A small sound classifier, trained from scratch.
Model: 2.51M parameters, mfcc input, arch tc_resnet, norm batchnorm, depths [3, 3, 3, 3].
Rows from block 8 of a small sound classifier, named by matrix and row number. Rows with one number belong to one channel. Each number is 500 + 25 x the weight over its row's rms, rounded and kept within 0 to 999. All counts start at 0. Numbers have three digits each. After the name is the row's rms in percent of the matrix's.
After each channel's rows are labels from the 100 clips, of 14976, where the channel reaches its highest value: "top examples" is what is common among them. Only what is clearly more common there than usual is listed. The data: chords played on synthesised instruments.
# convs0: first width-11 conv (model.blocks.8.convs.0.weight, 96x96x11, each kernel summed), inputs 0-95
# convs1: second width-11 conv (model.blocks.8.convs.1.weight, 96x96x11, transposed, each kernel summed), outputs 0-95

convs0.89 086:495504479515462508506530542509496499506515548485542497527432473437485510498508513544518510505498502530490473482501482501475487469512482506455503497502500469497508488585499441528520507498492500529474496535443498494515507494456461480492499497525495469516533509508476519519539516511488473490
convs1.89 107:546506435471494481449513484434524468490528491504489488501509486536487475486479478471532486541501513521467512539495508462506501539453482520479494502524517469464452481516508512486491491447499466499510483503471505498476473479504470496489513477500489515466480491529466479491477432497507507500
top examples: strummed

convs0.48 081:511476513480454511493488456515505493483521515514531477499490459483526529521456492505495504525503479478517522483507452503542469471501538488501535481505467520496464526498518500508507499405477458532488496491529518459479527515477488496505474470510493510473456522481485472494457486497562500488
convs1.48 105:507499513506518523520476490507489552521454509522481487509472528503528484539529472508558510525528507524508480447475497470480504486524491506532528505511516514499487510502502514482546560473520491508458480491488487477527492504477507541497495500470460471558499497479523500531526471512425489539
top examples: inversion: first inversion; playing: arpeggio down

convs0.42 070:486508499516555516450531541515512494507488526528532518481478533501448458484523489491527504494479499482501506509481437517477525489493503475542441463488491462499504527508501505468497493535489526428511483519507467478486486513473532472501475517471529527482497476476505488477490512499500475447
convs1.42 087:504528486497492510457454475526506558509523520500506477460473513490514518530468539504526510533520476526505529473493530479516489551511536553505487516525492491471518494515534523507483495458523442489510470492474462505502508479527533482515491561520488545488508505491530539473486518491524478484
top examples: inversion: second inversion; strummed

convs0.51 119:511524485460463497522454520504457498524468497493482474514524499526459497491533481499466486521488534515485464501483527454508535497515518540508514492497495500509510479475469499490503500505511459520442509449491520507560477463482466522491503462458486549492513476450522516494479474463474518495
convs1.51 096:501478559512515489505511512522520504483493437492511513447487516524478548483514467503519525502476511460554513500501451497501513457513484495508494482512489465536525510514496511517459507545502504496532528501536503528471511488558519490517489533512493467534536518494469544496514535534518489458
top examples: inversion: first inversion; root: F

convs0.6 113:493488505512446515512478535513514454521516501505521503521487526491541476475511471457501515516472469497455517522509515510539472473503519480507506539485509471514521510504507479481513472486460489450470551495513477452533511470530498515511520505464486482500505495506439492477539494511430464480
convs1.6 091:516496476447491486460464508529493502498507506477519530508500502517475497453530494499522465492488535518500526543521520487532527556488483515515509456562506472477466517505462541521515482516478501510525445510472540521513490519534500561495473476501502541486500511488512524507510490461527515470
top examples: inversion: root position; arpeggio; playing: arpeggio up; marimba-like

convs0.65 118:487535506478517459511497459499489463453502488487520569527474489494500461506424488500500506499521486530454490456548519496479529495508548515491479524489510482507533488542511478503501511530518490512485508527485472485510484530485547488542479488467467483466522524483517479488507509472518464501
convs1.65 111:467494507504463488523508477510497524484504515489539504501498501508516464523556500498521495476526466507527503539475490464523503467472465521490496484497509524494508448448525534521483477523537486436483505505465484526519528484532491434537493550509490462518464492445503498491486520479505491486
top examples: arpeggio; inversion: second inversion; playing: arpeggio down

convs0.26 088:555515484450500512516517456475484537521520506520481555467501459509476499480519492496534501489502526487490527503489457490459500504524453513533539484516499480559524539529489511484495507530475501510481526494503458450536478476499493470549495519518532480462526516495511483494495481512480487533
convs1.26 102:499496515567503532454511503481484506491508522496449511513471512505502522524572473516522506507522484545463501427504510465462469482491476492485536500505483473506475498517510469517508518487487476483441513530545525494488509473505515522523506530511502490561470515492498501491500477521498501455
top examples: arpeggio; inversion: second inversion; playing: arpeggio down

convs0.70 090:466521502447516496525497548509545522535521511549552511501491532513503483499507503519510478499484502444512475494471575531494500515459471477516463505547508489482524471513514472459511456489514486463526500483496502454502500509499486498484478558497490496509497494521480520511545528494498522484
convs1.70 089:477486525509496507445472458536491516468457477477492506494493550510524529507542510470538533504478509530520490443510510497499500441536512474486543499480488486488451524502488503509501522488520474510521469497510473499491490534506502508478478469475437498508550473483533481486521461493518527497
top examples: inversion: first inversion; marimba-like

convs0.78 095:486483508514510550497496485486516489517511458518512529548483488524482527547478537500539518498482546492500466483506513528517517551527542499474474505497487538511472500480518529487522536484507473495479441478490496517451500525516478490479561531517519506483474462472458503534493501539481523493
convs1.78 098:489519493444484514511515494519502498474491489513483449513532476505468489472516470524468510512471482510523503476459497464520504518505461506489461495443476485500523517489516449506481499500505519484513522493494451526464492495504515486477463509513511448457505426481423489467494503525488507496
top examples: arpeggio; playing: arpeggio down; inversion: first inversion

convs0.83 117:485471515454482511452486466412469490516498507533482478526516520472482494527474483490482455511444513464499479516493445496484509466502509496492499494469481495493486491495487526497500495529516517531542505515476487491495483502535513525511474508462558521540484477473472477488498482528462505464
convs1.83 101:475541511513506481501496475558509528455489491516517479464480459494478513516502473529474525525539443535521473446510470475521485519471486487485484467499462522537501504498485503492478495541533514519481469499484498497513500441479472498515512467507469457439521505484502470526491495520521521509
top examples: arpeggio; instrument: square lead

convs0.10 093:525512531490532456506541494475506486494478509537456522547459486459499459515545504530498520541487507511494519502505496529512536497515515529503489522543469509477550484507518475463522483479483533496512515512498511501489535560508534514480523517492507525502490523508466525540542480541466523471
convs1.10 105:434491480520497525473475502496506544555493492493498467517486495514519480514506504476477508519473526525523497437483524483518483531474439467499534498477515496496480540518476457487524487435528516514514481496512474450529463485514474480453486514503493490473506469489465505491487470498506470490
top examples: strummed; marimba-like

convs0.88 080:500506491480471498476545449512502493463491484489537492477502503452504478523512510486527497491498487475474496481502484476482491474500506482487541502479511542458478522542499488502463512531507494478538567437498458499510531543523477525484495515467514489533480526500511472520530462461470487453
convs1.88 089:502469518531495543530470455515496518520530570525520510501551505532485507516478522520530484488542467538477510517518514499515538440495503488496473510502511491480531492486535536526504513471536501497486481483513503487547474491450519458461482540545517493495504512497475477499489514477520479518
top examples: inversion: second inversion; marimba-like

convs0.94 097:478448507478538467564483514527537493498484481502479493503512489492487499507497572528477525531485509496450509514516513504507508513501502510508480450506497536501487509480510519463486513442513490530538502478509530593539469547502500506521514516507502477527494510515497497491508490515494505547
convs1.94 112:462538520530465513525459453518482529526481498497473487475529530503476497505484477501492487546467475504521501474481505495491486501504464529489510528501500475486494515515492490536543485467578469488503492482502448462478488532443489492478489466538516487491474472488442500497526522477490520501
top examples: inversion: second inversion; strummed; marimba-like

convs0.3 131:493498492511471525447527478503478462465509436489520502489516540478553505492469491528498495461498492506487496486494480454487522482506491472470518524532500530555457504525490485505508504479500511468518483492509502451480495478452487533543517491496481485465526530500537523492443543480525496490
convs1.3 094:469497500476509470494497557498521507455461479471501510502494466495504532457515513516508493528507490474477501519498429501535468520466506514508503506438477497481505485460556520552487507496524500507523480493495536520490515475491518499498506500453518479485494533432525488526484514486491456466
top examples: inversion: root position; arpeggio; playing: arpeggio down

convs0.67 090:479480501544486470500528506481490524534520534543515508489487501526481473479490475492536523555502523489493499495470521513478505516509521461563496513534521516522527479469495495513500538503520504522492477488488518527499560436518509520478511520451514473551522544485479516507490548537518501513
convs1.67 098:501541457500508519483478511543484510483509495495519484531458495501519511524535480491532476515494456565493461515475502524490527493531466465456485492472514512485450511529497471499513518490484530529468488516517471492459547528551522477490495455490484480498475508542467473483502485508464526506
top examples: arpeggio; playing: arpeggio down; inversion: first inversion

convs0.21 090:519538481486524505496518507540541535516492442510532494524517490501477518480489507476537537512486467529467482521492488536531522448486516489508504494500483471479588498500516494484513490420463531535496475475537514489513510487486458500478517498487480506518527510484471494516505494507539496495
convs1.21 102:483524486482479532504498546510500529480515470512498484471502522492547501551490527503557501461505515484491482497489523492482460434499492543523496496495522452491483513486506510525521545449512525515454508496519482489502478522481517556517526534520503537516446478523512522488494468473520507527
top examples: inversion: first inversion; marimba-like

convs0.63 103:519545544516495490512484475490499482501514464540529473519574472459489529502507511517523507514483530525506527481533518560529547529503515533527506535516521536503512482529507536506485507513504503481472525489480530486538515465498515490510502512529516495523501505501501563542529530530480469510
convs1.63 118:459461501444498492457500532524510524513485502494490488505497510505515485524490453502489471501486532490517502498456512543542467520516481504503507486488497491508459467491476466465485526462482523539560480472503507507452498494490483484475442538506495446516512471495446481493499464504481505460
top examples: arpeggio; inversion: second inversion; marimba-like

convs0.19 078:527466499474499501501490484506538533527555475540522529504480485481518507497548563556537462535471524504452524494496512543521532503495527516515496454485476476513489489521493520483500499519516491454513469465507510516492513494541524469468507490516518483480465494484469505489555501474506486506
convs1.19 086:483518530465477508495480527500494515499505508490504503444479494455497514508457518506524518513553479521521486489470520501451495507514468533488473463484507501462524526472467513530522496449457496528503469481481491503516484564456527490440497543527485482534507517504452498518506470500524505502
top examples: inversion: second inversion; strummed; marimba-like

convs0.52 100:487471486503530465467560497498529493500527458563516504514489545507522514487503511474500492523554525446554527530506504523516483523470474494510483489516497477451454527521515511505513494479549519487507509482504476532467494466562514510468492479514501482487482515490529519512524494506472486479
convs1.52 108:456510515506444527520479468485496537492529470476477512485525526497477469546533494505528539487496502500534490520477505509500485481552465491447508515454498503446481490481501533499515519484501506504519544498503477511533469454488562464490514526515500491491473494481496478473506447509539503493
top examples: arpeggio; playing: arpeggio down; inversion: second inversion; plucked string-like

convs0.95 098:502536488515507470518522449502477499509505521466526494510484488499467569494484514481474508495516526477503515477504497487512471535481470533434464504468521503493503461470513466471515509446505480498464509507484465474484455521494535503523519479493497473546483476443467501485510543524491521475
convs1.95 098:492484486501465506528521552511519495538435477524515464519526519499542461516523459515500502504501463483482524494492498482468524518501484514510503517469469540514447459508499489494509514510533519489483463468517446553512497541533510488511510456510522526493491463506517490508504465542477475523
top examples: playing: arpeggio down; inversion: first inversion; root: G#

convs0.69 109:498468518488514447509485451500453500464489520495509513488479480477498471463477499486489544496505464506505473498505425493463512489494479487492481522472474497519490520515510514523491487507508478450482540541448501518471502501467537525540522506475533501503539514515525487472493480516503431471
convs1.69 098:490516452509479482504532539499496466505507481445542514487441466515521483481522486481513476488472512513476508463497535463475512507494470491498512485515515514512506466509503514479502523519491529464453451489482502506508517518532517481555492457506474439518453518481544475484490463498486468502
top examples: arpeggio; inversion: second inversion; playing: arpeggio down; root: D

convs0.57 083:479516457487526488505548482532480518452460474490486551475492506474514480548500496487509514480523481539517556495459498512496514506522470514517457507498499482537523526508491528507438496522504497465507507440482479510479468519490528459483498471523516449492511548492506509515512526489511523507
convs1.57 110:497472532477498483471507479478461525537452497501523522503467498541513493496522512521539506475519552501491479469525516461472474514503508495483496467483537521515471476508510503460551517493497464524490490487510479466488501456509520505488530496512491472527563472508554476517527444513457503496
top examples: inversion: first inversion; strummed; marimba-like

convs0.46 132:520480516498490475527502409486487476513520515481494501467503502489494478491495538500499487470472477474495498502563457505476487483466456527492509481549511497536497512514525450457498511498510446509502491498490478479472500481515489549492493537461473476474464486539487499488502502483456463498
convs1.46 107:469537480555482504541510492497502519521501520480524512485473487497507513467454499506523506511531512532512512476482516481487493485513541518525490526527510492503543503540493537498519490532503565488492445498475526505527481496479535489480501470496521487532456492458527456525520542489475494570
top examples: arpeggio; inversion: second inversion; playing: arpeggio down

convs0.29 104:509479506504475485492492466530488475487500473472534524520503476468485531464527516500522538505528440501477457514507559543499518487550512512483488519441545501503506493525524474553515516500515503497463502481476490476518502486489472512491516489504469502569489497464518540517514501482550496498
convs1.29 098:468507496489517478485525543514467497523532519461487507484516491529486493476524475502533526495500542460496526489446495522532477499485448532493509523511489485450465509487484503438460545463498483493546494476467517517484502526489514533479463477523524489504547492514467486488472537499481525483
top examples: inversion: second inversion; marimba-like

convs0.54 089:522504507498494491530524482539489502497529460502472451516561498492514557499501514513523507457520536511468480517517492483518523538516494482544520502526466494487495503520514552526549507502550528501553494502552515466496542517526512505498506490474468501534489506493545527478524488498526532494
convs1.54 093:499479509510497539498454529474518544450500473486490516470513476533525467545516477488514481509500513459485506504496521520515466435492499478477545489458537451451491525495500500505517494481476489480439504488480485490464465495506491504472482500494501475454491539523491488515482486512556494481
top examples: inversion: first inversion; playing: arpeggio down

convs0.2 106:504464521470457476506509474454501550492525474527501475453481494456500526473504479524454503541489469515492429485487529481483495492494505497535521480518475518510492531495482523476460523529518499496509496481471533479468518471456544501494495519461502472522484508477520486451515521533481519507
convs1.2 097:508504466537489528516523534536473508489472462496499496520460508537505471459489486504500503511477502538507506474515478480463528469536486474466499541481489535524490487477483519490486500494495511511469440500475505476505489517475473539552485477457482453521501461499521486550474446530513520510
top examples: inversion: first inversion; marimba-like

convs0.71 111:474505510502465534457490490473477511541494463490504525514501542495453478473475533488475495499539531452474502531485515495531466495522508500506501501521461519505497485499526493498477471542518492472489468456485475494458506481521523541529478475554490493469520471461488473463478466481550504505
convs1.71 087:516504556470513471505516504492504498526501486466533528512474443481502530481485471509521474507477518542507542529503503483516546497473498487479492504477502460492495506488524526466504499530516464522543459528504496491524481532477495489519499572508453514473439468506544496522469513480488523493
top examples: inversion: second inversion; strummed

convs0.12 107:519426531484489522492479543513515505467502474500494521483497518505506521496457467469514472490483504512519512485526478536487529503501521502521511542472529519464495513500516489521510472454491479495490510495461506490482496479531466541504515544525503568436547516542490527520473471488488477500
convs1.12 117:504531484458501509475453536520513547477501521533458497451515508516490492535495526516534480546475541514494502480499546482506462495511520490492526517510479478487523474498497481487531498484517485538486488489510513485494468487490508515508478514507444526482488550441505545495504493483578514493
top examples: arpeggio; playing: arpeggio down; marimba-like

convs0.44 094:549492561457492484492503453498512511501524500522494468480525504490526502492521554511515503527509520520518530524511490503478472502500494503498570516454493525502502534504527448518530510474516495450499538483482476490499475493496493496480567526520497550496509517462521536503550495517489473502
convs1.44 105:455511501525492514491492553494510518519493460462468538503507502487487459498519489480493482461508494468522524489469461534507509498484463543484519514442507466465495484517519534466518500431493501471524495513486558530493445528516520496495464536521492465513491502475475494508482476505525497494
top examples: arpeggio; playing: arpeggio down; inversion: second inversion; half-diminished

convs0.91 078:507463494465506514517494457464499519506489505473498456521482485520489454506492522498496527486443498450490485540481492465471477492467517514558515485517488485520499501493478494502491528475514528523544485490521512538527531519453577485520521469489472481478491481483494491518504466525480447497
convs1.91 078:465476509495497492531540541518455482477508499514480482521490547491551492484522494472507495526518520515505495480505505504529498526456461509491476514510508492470445487522460472458531470481533483471516507505497485492480538503542498545553464495539519499512476504535472501468480479497466553485
top examples: inversion: root position

convs0.32 097:503480457526511496474526487525493496485479502522479529505534494542489510533511502492490508490469474491480524475485472460505550466488501472469508479501487481460460500485511474486511492511477467472511478536495479494535457480522476476496448470492496516534506477556481430431505528515484487490
convs1.32 106:509501482508487511540469496455481570454533512511474495496494475479547509540470489457524517517507508513480484493513534509440510476487511504469497511530511501500513557470482546510507497522446490500487460464476501466514533477530495487462539492497518462502522516507487494518485459504511522491
top examples: inversion: first inversion; marimba-like

convs0.60 091:510483498498476480506492508522509484512500444513472446483451422467481492489504516473487524527509520477472461511484512536506527499522542487523525483485500539519525515515528495458536504516488491523561484506518512529528493499482480490463498493495557470501500532482498496541535469484519485468
convs1.60 086:506516470491505460486471488484489519474542500499521521508486511485519475562521509542505475522520456503470515512487547504495480499499488494448511511494541508464474471505480468543489439501534483521470527478527515451483508547473523499486502546524463469455494492476487518464502489514506506513
top examples: inversion: second inversion; strummed; marimba-like

convs0.34 097:510487524499457469497500488503499479480479506509522483510480481453493464509445488517480449505549529504509501478498528459489518525545491494487501491490508499486439502509489500507530488465469465522462503510490502457490484466504462531435520515478493449529482493495438490493479505542470498513
convs1.34 106:485518466462499497501502514467504453537522489496452510477512512505466477482535471500518497543475467517495487480476475506535458504472459508455524508472461505506506466503514517490509539473506523545523479458496512503522488498485536487478480512499479505423499502450447474497479465506505505519
top examples: strummed; inversion: second inversion

convs0.41 085:508545492472499488495504537458495462517486439512442472495520486492465458547505509561513501492520539506489487491458487471480534491493464486533475478489476501511524515482495479494462501524524515543491449485505504504527515508498486468495510481483502501526516533499531507463499520497513571497
convs1.41 097:489472512479512495500476473539512501521528444477473483519501504508511520503535467490501447470502509505518449473517551474473464466522488454491500471481488479488462527509526463469524518507484494503475503530516525508449498475501497542522527455462497505506486476553502500524540500538497529498
top examples: inversion: first inversion; arpeggio; playing: arpeggio down; root: G#

convs0.37 100:478481485475504456531467489484471481484495453484511507505490451523537473460497492523515486521472458534521463475513497529447473506547507503509495505466512494529492486514510564481468516522501485499482475523480494485505485539547511528478523478507475537481524503445480522482462516505510478534
convs1.37 101:490512484545469496534491504540503509477554515496498494459465510536509493464527474507544491516534491510504498475479482499513534448492495516490469495535513484479487481499513524509460469514510512485481492467496481528494518500478480467503458545486485438550506474504471464517519513567459517499
top examples: arpeggio; inversion: second inversion; playing: arpeggio down

convs0.43 090:502499481477468510471480465492501497512528453520476493469452492465497465488517488452503478510527465521491505516459458473475460491522523485424485550461509481477502499489520456507527452502487496516502492494511524482476526511494494449489512503499492455511551508499498523522506471468504477472
convs1.43 091:500492487474512472500505548534491494514461533497505496517460529474522473490534534507532505485534524510469548506500474467504488531497454528504470510533518502464517483501480528512499467484515493518536506480472532490517459495458507511532502479566534540453516527501465508506461502544492521511
top examples: inversion: root position; strummed

convs0.11 126:511558478473535487502477481449511479453484476478524505514488493531490512516534497543488523519525510503523443514448509460467506447503489502530508474510489495525525522493494492523455507526497506482501472469493508496470508480516556489516467506479501543517481504435498472485511495487471536481
convs1.11 103:510496509547442479462500528526457482498511458478471528521468514486521514456521479498527484524503501504505513495503494503497475472466497448465461474462485490514476481513504509476461536501500480482485465514514498481505486443503523517547473502457469504546477487483499519525449457480514497482
top examples: arpeggio; inversion: first inversion; playing: arpeggio down

convs0.25 092:522447435475465469538526455492483499470522477503496509534515515536504491507493479488495517506553512469480486455486483487503465463542511497488506510521477487522477467511511489497497488489481557496458497494500498548521511511417482483512490506496477452535514531493476501491492495510505471514
convs1.25 092:523549524472525534493448519514498508498503502514512537489505518507514496494466527500509506502527473544481471533494513524513508509459446546512478493453518456435486487500546527482494488471523521528506496477525483479506567512527488478532469510501517488466488508498493495517447508525531500511
top examples: inversion: second inversion; playing: arpeggio down

convs0.55 087:470456498505530504509496475471499491484482472545522488491558495479536479515500516473485552510512501486512471540480519534493530486509521443532472497467509506525495457507517490526533507517474533495504510488484547512548484495514438491481520498486529512544479471504512549502514494527471509542
convs1.55 119:467474539453522564526458545530506502451511474515497520515472500508488550515538491520517496473502504493512495498507534523520496492490464521533489473472527453481463515523455540514492503508539500474491465497537516513498508529532506526491514493507474516487508548515467486482494500459515537478
top examples: arpeggio; inversion: first inversion; playing: arpeggio down; marimba-like